Weights of a small image classifier.
Model: 4.51M parameters, 32-pixel images, arch vit, norm rmsnorm, activation squared_relu, patch size [2, 2], layers 14.
Training: 6900 steps, batches of 64, held-out accuracy 37%.
Data: trained on histories of elementary cellular automata, time running down, 295000 training examples.
Rows from block 6 of a small image classifier, named by matrix and row number. Rows with one number belong to one neuron. Each number is 500 + 40 x the weight over its row's rms, rounded and kept within 0 to 999. All counts start at 0. Numbers have three digits each. After the name is the row's rms in percent of the matrix's.
Before each neuron's rows are labels from the 100 images, of 14976, where the neuron reaches its highest value: "colour at peak" is the nearest of a few named colours to the mean colour under the peak. Only what is clearly more common there than usual is listed. The data: histories of elementary cellular automata, time running down.
# fc1: MLP up (model.blocks.6.mlp.fc1.weight, 640x160), inputs 0-79
# fc2: MLP down (model.blocks.6.mlp.fc2.weight, 160x640, transposed), outputs 0-79

colour at peak: black
fc1.624 190:469493549500476492507482482526465502537453487561545488495479452529514475478467445598537463419551556503451509528515491495571426507431549511451441540493540504502494471536440460482476515492516549474449472504510462529505493429449506436454496568
fc2.624 178:513372467516497523518533503511553455477507422469521505442493505421458533469565559446460588524507510463497510506469517426461538526481419504523542525448508484513542506513523512576532429451455497553490533468552508456528502523572442537470501478

colour at peak: black
fc1.129 193:545512460568485485518517524524464537554537480431430542384484488572587494568490491530499466476483509527570477497507497537498539427456531476522520459528503489511465465427515537474445562512498492461548448514546499471477508510434540538540512533
fc2.129 187:533394473572441520514528514557538485520497458509508506485471470521497501525487487518499442517503477549531468500468543481492433539615508534496490495499512468506469545476469529467519601573453451517532544587508502486538498447475506471541491578

colour at peak: black
fc1.377 150:530533494530519449475460551526447519552506495531486472476502422555558462518461449553527448529481513549496482488544467549527509457543569531475456507472592508511506544494445516476457556522506532453494479515529553548473510485445503439545506543
fc2.377 174:482524538517549459463526429511465531525458472522512473481497484472581498457471530532520481566519541523504517523426444525529482528552472482468493509495535501573521505466496575499532543533585461513452452518530534500406575462492560453491525619

colour at peak: white
fc1.441 232:506606475537535430521543463496443527497435543481455547468475521488512533476503538504513490530454503485572518507457514572497513442551469480513497508576491534517512514432531542446493509527574544554586495500564538443501561512508549566560518536
fc2.441 217:529555516559472452480512499461473528510486503451545518516532496548477492468485505521461483437475540505470546507534473522451565482374548504494449506546493544441493435563461416452427466455510555570580438457514500470540513447439439531511534480

colour at peak: white
fc1.412 166:496640504488449487466499495536474483487536516517466496456533475492589513490538511500488522514545557498467499540457452601523463541503480530505489506507533483523511488452462584515478489512500479494479518518515523471402544485527450521521476583
fc2.412 186:493542539524510473529498473593485461529518458512474582505482489522512475373486494528495494489518583470486582510503482573516511494503510492409453515561491546485455495456468514473482499495520510514517477480485544497487526503483506516523540499

colour at peak: black
fc1.280 130:508584479523518418485493536545468519547562524504463490509513438585552500577489460525543431541467474557503461474482447601554494403540552517511467495568551495453521508445471528485448561566514497458515514549548486538474489486436535457544504494
fc2.280 146:475466495534544477473529492516493475570465440571512449515463492444492513513466480574520488583510496553487494522440476496528432518553474544497466530468531505506535552503476554471508571545517535504449491521575498470440524453486523479475483563

colour at peak: black
fc1.405 190:472498542500478496521482494530453501535459479540540465512502463508514473497485440584555452426566558512445516520519515494570453502411535522460440550491549510504508460529452468475470516505494537475439489507510466522499490419446492427456504563
fc2.405 182:522381457532491502520537499491557449484503433474520499438500506420473527472560562456469588534515501470490503502456529428469531526482422505527518532461504500516546508496531539574537443456470497574489525468569499446520513529577432538476509481

colour at peak: black
fc1.497 147:557502493477519495523579515512424516550451472488543543535440482524477431566478460546569448451457497516524421494518503522501458418498554530546527515486535530547453489539489451445564553457519557484479468491474443537522477487427564454473464513
fc2.497 145:476443456496418473467483567487531450497548476548453509493496459544550501502497467476500514547511523486420511481533460425491507551499528553507459504480548526423496527482456573566422478448502483510513533510504519486490508564490433507487535515

colour at peak: black
fc1.350 152:564542538509517421508508419517498529589501422552454551459454456517524447489408473540443473496503535478556496527475442562526477475503534499492472490517467534465374534457474558485521486487534510520561444480482572513466544509472514509514512505
fc2.350 153:504505510486508493493522575541500490483483524485568454530515495471497484394540499490595530524530509434512569491528583500494541551529487496413498532526488471577574495573471457564506530531495430491484527510515429551519466529545483448467518532

colour at peak: white
fc1.634 176:553625517540465448585482494538517480514528500527459574495471473502536445488499465526407488534519527531531508525499473622500469489493522502498493516526446526457379527454463547479502509510512477559565513521536548524455522499522451484518507494
fc2.634 208:487551548509524487518479498599504455461531504510476558514492515506516487334501500471506520481508531457482627493487483582535505506482506495376475503565499520486504492477477489526513487486509459497488501482483515512498504531496513504488565483

colour at peak: white
fc1.373 149:534643494550454475545495478525504481510534492513452552442487472498557481498523496530406501500533559514514495518482465630491478512487489502520492513521464504499438507423463558503488514520502483535523502514536569503436552478514450503548513532
fc2.373 195:486551554514517480534475489601491461482533481519486578514488513517515485337488495489504509477511551468472620502496482586531499497478510494380467500572496527471489487483470486510497490473511468506498493487483513501493510514478513515503555484

colour at peak: black
fc1.19 201:570488501524506482540510489461473537559558456537463568488495472557572441586465469547525443535493523511486402506480460477545448484538542506562482484422444519512429519429516566479499518541503497509515438500500505544455511538459533473512514527
fc2.19 196:519481582505525444499499490575553463521550477481576517549483461456507538414495549471521549510544466501530589502455513508479492486464472477426505546611497484490483501544512470484484425477519486531526586505562411468474556430527510482498460458

colour at peak: white
fc1.413 165:520636515551475478522491454529499464510530489523441550441496472496557485495525498521382494496548545523518492525478468618491467511488512516516481504502488492465453521422455563485488511519491480521524517511537577500437542472512458506536503535
fc2.413 197:498555554517511478534474487596490460485531483514483582512486508522519482342486493494500503475513554472481606504498482586527501496485517488390464505572494532480480489474476494504494492479511468509506483481484517508491518516479511506512553483

colour at peak: black
fc1.43 173:518524439563535442506498514612488504576563463532444505523521498553546459573470448555522440545473476549490471486503458541532421411505559534488478475520444497436483502469485547425484548564498519464510487534560511560449466506424528445531507464
fc2.43 172:494436494546499451423572499552486486564498435548510464547513468479512465538473465541529492544549509581502493536458470474493405525514500527459431512524505489479500518496464530397501574556507518478449539513546465485445510433482535484534469546

colour at peak: black
fc1.311 171:567543544498469428518488492542490520567486461543444541459512446544556440469478427573494426486502561500500501511521422541500471515545575487512486482500454545505417525444479580491504507503505484519530417499489537518430511521442498495522503555
fc2.311 176:512468563441546491481491555531497453460533555488554472523501480430503535455534541472545603558531446476528527493461565484454523565533453438451531516519559497581533533576494485572506407445481477502468536484538420491438489515564503449524481508

colour at peak: white
fc1.400 135:510595497531539398448487497538522501520490499489471485518494531522537511508502475519505491571488497517547498506505413611501531432547509471505450495577500567478528517428453537471446485538553555506495478476539543488442537518458518504551519473
fc2.400 148:547441485445524514548513570513464501562446438538535505554434458512472469552498470517539517581499480503535431516539531480451505502518504459553522508448535505541517541569483484481497483500487511484513472507495439526444473551511554436550457498

colour at peak: white
fc1.247 167:534642515549457447537489457538500471507532475506456560451472464505555464500504490533412494489550557517533495538491469623500489511488507489505479505520459505453429511438454559484490498532493480538516505517543574507431543474511447503534509509
fc2.247 200:491552554511508485538474490595501461478535482519483578513482512518507483342488495483502510470511548462477612500497485584543501496478510494383469503571490526472486486480470486502502486473506468506501488486483515508502507524485515511500557482

colour at peak: black
fc1.65 134:511533438539498449488513541579475500545592477487432513503521435572539418586495443507514474510462496526469435472527431542537537444442542556499468492507483486450493458421448536440436524537489491460500507556535566584476451499458499466549522461
fc2.65 145:487448464555485504487502491551507499528467468570487480508479492480468522537466503523498459534496489594491470525442505511511384528551461556509480491489505499484499542495500551430552581561460489529480537560540483442477509423475544502503452545

colour at peak: white
fc1.486 180:515643496563460492495473463533496480490528497526451533444501459489581508501521513516387506506528545516504508533456457601496455526497495520510468507504508483481475505428461565503476508526502485506509513514523568479433544464512455496532503538
fc2.486 196:502549556516505472530477473600495458496527472512483582512487510525524472350487490507496488476522561473484597505499477581523500500494525492396460507562486539481468491461479501491506498491515474510504479475482528512483524512474506502515550483

colour at peak: white
fc1.319 146:516647501554454479528487466517518475492531488516447550442495469502562488493510508534380503479545537522534485532472455622476483514482488505513474500508486494461462506434452564483488521522497482513484498514521570500434533462512458520522501527
fc2.319 190:499557554511508478538472484596496461489533480519488584520478509524510487348479490494501496483511549476481595502497484588537492491488518494394469502572494533471474492482476489496506498478513471508507484486483512509491515523476517502509547480

colour at peak: white
fc1.301 164:507639500558472478512478448526501476495528497524445557452506476491556501511518503523385499492527552518514487539467471618488471519485495512517484508513483491474468510415459563492488501515485487513488507521524583500435543469512457509525504514
fc2.301 196:497552551509507476537471485598491461487530480514486583516484513524514481341484491492499498478513556473480606505499480586527498496487519491392469501566493532477479488477481488501505490487510470511505484482484515506488516522474511507513550479

colour at peak: black
fc1.458 070:500615513559493456491526441532546514557465506488511528518483491475465493517458515536443491452499546560538479511411497594529425436493467542529513473516488456457478459500532501401581499552554518477539471551523483507547493459512534528474408467
fc2.458 068:551533452507496513471550574461410528470471585511530483513590532564528475491513440604508440517481542533434499478554475520487513460511562561518459463494516530498529553519472450516450597599447546471512441464514506524485463501444518497478506591

colour at peak: white
fc1.170 142:548547460565442459539474492531562484527530516556519574490429465540477486490471472489407465509506559536517496530525450555521402471466538520518477511548490517406429476493455455449491519539525486532573529532496507477525512488480486542499469471
fc2.170 126:556477549480560462456490511433530512537500501525458479486538522490573500490490493527527522556570475451503521505456482461525500522576532494497446512477517527550511574424529598591508481551553473522459485453510520542467537617508497404466582502

colour at peak: black
fc1.314 164:522533459535542431513500503579477516589552456541434515519526486533556483580472461552520451536478471555499472484482458547564410421510535529493480471522437498432459516452497558410492536555507530470501483537571515556448478499432534442531505464
fc2.314 168:499446482541480450441578515572510473547485446538512476571512445494515462518487453531543473558537520578481502509489478484509421517517522540448421520538521507471511506492427528419489590576489509482472545507534462517454489436472520459512491539

colour at peak: black
fc1.209 201:511492460540424500511497480523492502567439450508522547469512474529460427527489452557462455437479600522436456472542484491508471496437549589519447534478521521489423454514461469477490533500481531521497469485486530525537480455443450493455514495
fc2.209 189:509324451533493513493505520487515459508493417565476513482475492489513536496512566471432563583487538473503504531442480374495469496525457494509464518429574548465548554493489543562490469481487519566512540493537535425484527543523474531522522524

colour at peak: white
fc1.248 174:503638515551465482519478455528510477505532481512444555448495466496556500490513504530370503496547539521513493531469461615483469516467508507512472507509494508463467505418458553486481501520492490530508505507525576501431531462516451506534501523
fc2.248 197:501552548514510477535471482601494464490529479514485581514487517523516483342483494492496500482512549476483607503497482586525496499492518492389469496566488530480478492476485491503506491485511469512506482481484518505490519523476508507511553476

colour at peak: white
fc1.48 162:570636501526467459570493477540510481516522479528450570502470467510541447489497469561410499520523546523537497532502475611481482494501525496498496515527444521473382539444474547487497503519518480552563500518531555529457524504521456467521515492
fc2.48 201:485545552501522487524478503597504451459533498510486561514492510505513481330502498468513513483513534456474623490490494577536512507479507498380475502566503517489506491483471486530507495480504452500485505482480508511501501534494512504485563490

colour at peak: white
fc1.38 079:511585482554483510450524430528499486581479485492491537495409462532478367521520524500454493487516563479565443541496373591553484491489532483530510506519512525445441445441454507435502484485536512478460496520471545564517506501469553513522505465
fc2.38 083:509442450474578496502502563504519456556563465506465543540480487535500511561439485451552496602457440465469439482480521507516466446611482559532529464491522558521463556483515543512537493479501472521536570499457439518528464607484521461523524521

colour at peak: white
fc1.240 191:522638519544465474531479450525522466505539486527445559456495467490544494505511488521379492507541545534519502534475473615491472517479496507510478518523484502455447514428449542482487508526494482530514509516533573509437539464517459495545507509
fc2.240 207:497554552512519477530472492598490462476528492514477578512490521521522485340487495486498513476508537465482613498493478585527498497490514488386469499568492530479486495478483492511507486482514467509504485480484517507488518524481510507509562481

colour at peak: white
fc1.323 180:521637510551457470558480458531518470504543485530452565460487459508541469491508492527382484506541543532507500534481467622498482512487504503509478515518470506448426518430452554487494511520502483540514516527540575512449543468516461499524508508
fc2.323 204:494552552512514479531472492600498459475529490515476577513486518518512482340488495483499513472509541465481614498496480585532497496485515492382469501568491530476490494480478489510508487480512467509501488481482517509497509524484510508504562478

colour at peak: white
fc1.67 158:500643503502449483475485482530482481484537511512458506438512470500592507496534515510435512493542565499488498541454453600497460528500483517515474514502523476512504491441460567513473495509492485489478518510516547473420550467524461523527483566
fc2.67 185:499543548519509472534485473592490462521528453517474588512479495524511474371481485526496485483519575473484579507504482573522505493499520494407458507563484543475448496458468511473493503491514500509513471480483538509488520507476512508521539490

colour at peak: white
fc1.17 166:492635499507444496467493501535478479479529525528459494451532460488589531486531508516467520516545556518482506554455456574526461534518497540496490513508524476519515494462459574529469508516503478484484523518515529462407546468526462500521482567
fc2.17 183:493542535521518474511506472595479455531525473506469567502492494519530477380490498529498500499522578473487581513494476572507514500507506489409454513561501538499462499448473524488475495491525506501511490482483546491484529502483503515526532503

colour at peak: white
fc1.163 110:569601508494530444449536518517398443515463567494444519503492476484515435508553517546474526507507518463549452537491527608449509492510478503514491517566482545545444516475471526486473463449516551546527515475513541495467498508512448481555491540
fc2.163 115:526442514533452540515466511499552522571447407564455482526459499500441424484474474480532476434535501490528486511554518433547452538484541485485459518420444502485487520435495481470556521545471454488441486483473516536560469545486538493489556441

colour at peak: white
fc1.153 078:510575463581457476522531451520544527588470542545517523473399524550496463506477564419428483477480494527597485553443482546522424460496481458514510513500495509433495483453509441414562511520573490532512517521476538475484484501522537560549447484
fc2.153 079:444500503521527531552430510489490569494469492507409516418580505483551548460514492522460522436488522503501577461480562468507531508487502479467491429491474459524515513506538552557472512511465446501537466563517520510494504520548543533531559531

colour at peak: white
fc1.576 113:575603530509480414520510484549562467555556486561489541489469482505511467559498483487452501505515535535532471506474441625551387438520494497502529504540421553508425508469485513505563429526521487526531525521526520493446515521482478512501479426
fc2.576 122:482439432551482455472550544512463522531466451506520489536567487551488463537557414529606483541524540514440474513532485450549498475468542564482393489474505504460520475531462450440475600592480516461506512470485453509530447492445542531479539571

colour at peak: black
fc1.391 131:536550480542466461492481516555440540558474492528462482472507465591547465494444426578511426507487519543514505490516445571506497467568561526497466484525500514528492540431476580458481588561512493482511444511486532561469496509434529438532513550
fc2.391 140:537536528484541485485507514498496464507551566482525503449478458457549513486452567540536538591486528515484478500426461530527513504577462472523507514480566493551506504516491570556458484490526513510487482501539479472422556491517499456470486574

colour at peak: white
fc1.284 171:519641508556469473508481448532499478500529486527444550444499467499567499503518498515395500491539543522507497539474452615501462516483498522514471516510498496464473505417447567492483495517497487507498513514530582490435548475512449502533505540
fc2.284 199:499550550514505473537472481602491463493528472513485584516486510528519476342486487497499490477515560474480604501501481583524500496490523490393463502567488538478473490471480495500501496493510469514508479478484520510485518516471505504514552482

colour at peak: black
fc1.638 148:472510508550520484485476498600469512559571440509454529505510472568546457588464467515450433486458487552492453474518408508513440473493557502491469485477511473490462491393441557402486516553502482451476494537501599565427496454418505480543510456
fc2.638 162:553444489521487490474566478545522513580441427571532487570463475516480446521439483515521460556520503570529449508481495475499402528523537504499474532490482506471486539518468485408538590566506517501489509500504442535478509458458532446512479481

colour at peak: white
fc1.37 106:546562494575473456507520507536499451505537507492452584446428456549502444531481491501467469436444556520495458500520439585558490403441534573529514498527506530485382461445455543407545489471522527521538504519487580508525512457450489540511509486
fc2.37 111:449426449471491542490533544536456504466458432529506439528517483522535463464583462496554491587514511475497525476556556467502493536552525521433463542528561454571565534476494477507482577517440438422448528549480487544492475560472565421536509555

colour at peak: white
fc1.347 048:564608517527498394498488461502494496587497485490504530495458444548462409536442448555455490487567502547500441549495431619523484460491525451543510479500541502435469475456494486397507466518513510432479496497516491536490497478467534517494437476
fc2.347 051:531459515492506492510482542472470524543522450471466501472551505568542520553490491518581530436477504466462452431526441477484581481433508481539496470446500503526501449469520507623429405489499499495562422493541521501526504515475449508485568497

colour at peak: black
fc1.637 164:546510523494471480524496464477527540577478451547446529445462469533548463496447486553472468515538553481518480543479442521534435492532544464530498509487464527458409519442488553529535515507534501519510440467468548536437533540501498495508497521
fc2.637 170:534515625517549435488472490469516533498502526476610489513531501470546536430474506488528538507548462462523578470502577470490559518480505464435464536533473551548513476579512452546459481481556469521515476422519440541501549449537460437473529457

colour at peak: white
fc1.333 164:507651506533461492483485466529493477488532507518451517438515471494585506498529511520423512494539548503496500537462447606509464524495487517504484515508515493510495508429455571508485504520510484499485519512518560473424541478523447512532496558
fc2.333 190:498546550518507469533478471599494456510526461515479584513485505522511469356484486513496492480521567471482593505502479579519503497492520492397456509562486544474462494462472502484498497490513487514508475478485532506487518513476508510519550485

colour at peak: white
fc1.385 183:568613448572490412454556524582505460501454545456546475537529533472472480492520477519449519474527470475531527548522541565441509521447532531490468562549473548507500515566483449499512490466532533533497509491532485521552474483522462451496434463
fc2.385 184:537478470487554470434522535500472507570500502443490434566580548500549473545453457561586496510534410549476480506487518441461528521494560506490439507475497508536496490504541500489464502495506547513470468477567444524503473513456503409515524543

colour at peak: white
fc1.276 078:525655523507522485438510514546463485549464517470509513444472512558544442504531496541451506523512537497555490541521410638480551497498480468502490501528534503488507496445448488496477467552514520475516451483481516474465512522450548548551474455
fc2.276 086:510446445481558492546527595520444499575503406459485556509437467524505462565472460455582459568466459558572434512497547496520508447555529491550518495495509508498484472470469522465528534463509468492495537529448450546501463530489585474524516503

colour at peak: white
fc1.231 120:507596462526513464492523488556527484580531495494519542521447484534483491548425459509448499571481514495553460533519431604521501461502542476510480508559529521392478499465435456427464471490569541487515462546516587493526502580491503523512485466
fc2.231 151:471512433473481549504475520509541507522516498600487513541465443535491483557507506400547469562489487521492430457488494507563410506588517537523507499473530460498485512443473490498507504557470455453468569575445489534508497549499553472473532457

colour at peak: black
fc1.200 171:507514442569460475529472534558470523562576465481488572458516432556520454554449454521519436482456521584486455451532492521537511398457550551490487470502482477480443457443504498448460579554469479470550468547528523558514479487439504469530520516
fc2.200 166:535421434584488527488557491547517539546506426510475491450445471510530548507462521483501468560481492582566498535404488478516423493571468515503507483496520427484506512463532559489513560551475460515534534601564494425477530450487565518563473559

colour at peak: white
fc1.241 066:566578486534467410490477472529523491501510541530484552477474465553483487495450455563477435525501500573526510472515389590515442465541545531515525490530492514479404510472518527518538537532539485526552473516434496495486466534470497521476489486
fc2.241 061:520469538455523522503507592519481493492457477468539521568517468533492483433497462531595510485513487480510531478543542506487555510514541476428481529493464505562505470530472471514496501493503493481502501476457436567494437486511513402484529510

colour at peak: black
fc1.116 190:523507443554490500515510499555458540568543460464433559422494489553551469568474466536499452466466516559533475490501492527508516421424529505509523453516489470502440466450517520443465560502495503442542444534538506503480486507432543528553496479
fc2.116 187:530382472584431532508553517581522494550487437508511506482471473533518508501473507534518458524517505549538494523465513475497442541628503520476477520502520453506494538476451523500501595567469472507531541592498490491530510459482522473535496588

colour at peak: black
fc1.487 140:559579486527483454476499494535516572574527488518503523522494482611516481547438441546489474545484526530517464476531406594547505455527576503541458462527488508419472503463464498447453501577521501507574420529511548537495485553476506473523510487
fc2.487 148:462496449472477505502483521481529474505534516565473488523469413494517501538488517415582542560485510528434436428477486483544452479526481578527514510487560512478489491462455547496463461509513453462461605562507469507489524515517535486446493505

colour at peak: white
fc1.100 109:551595481546444452533538438502512453517501486530472581496406457523507446510501466501444462532567573507526466534441441589549443470489526512543548536533484534446443472449508518450537568528520501552511506511502508516457507501479536497521472480
fc2.100 103:458439397534528525455493490536556564544479474537494491488465522504486494491499491426523495534484481498508496489469552464569421457544498519452537453453477477473510525463514479492550539566534414424487520515447477527560482573511576518447540464

colour at peak: black
fc1.394 134:556517450509493475526569474516479498562469473476556565503476457534476421549465457555507429507503553565445423481511481520499452437474546596549500528490496548497418436511465469438509517505492537510480459496509491540517479466422488464449480467
fc2.394 135:497392456509480479490494549460506469470497485550483506480470488520568541489533544467487538617497534437459503508477489403507481500544446534518454516468569560463536557494483573574471474472497497543522565483525513429466542560509464522523518558

colour at peak: white
fc1.470 185:517643515566458468509484443528515472506538491516441555459491458490550495505504491519380499485551546515515501545472463616506471512473503505505465521508491502445456496425452549482486506507492485512493510511531579501438538466516451508537495524
fc2.470 204:504553552509502476533473490601494464487528481517482583515485514528510482338483489491495500473508552475482605501502478584529496495486520486392465499571491531473476488477477490501502489484511470512514481483483519510494515525477505505506556478

colour at peak: white
fc1.588 190:506635507568463488503481458531508473493532502520442553448502459494566500497518513522387501501536545522514506553465460604497464520486499517508470514514509495467471503415460567488478513524493480517504519522528580497433544465521459499540502529
fc2.588 203:501550554510505471532471479604492464494530475510484579515491515525516478342485488499496489471514553477482606500502482582522501497488522490390466501566484534482470488476484496494504493490513470510509479477484519509488520513473503504513547478

colour at peak: black
fc1.121 232:552482529499473460540474458487512553576468440570528543485538487541541526475465503569527429517531559504441523526471495488552458456484530526506468504489458508486406498497533514548481515539537498563559439488554477480475561493465454501454525547
fc2.121 217:524477595500527479493468473515536506512482505506577477526532539451498534431529541451497574448553460429539587493493541459486487499430457460435521562549433506526524476562532455547540434481541476514529542464537457507519537469582490498472478388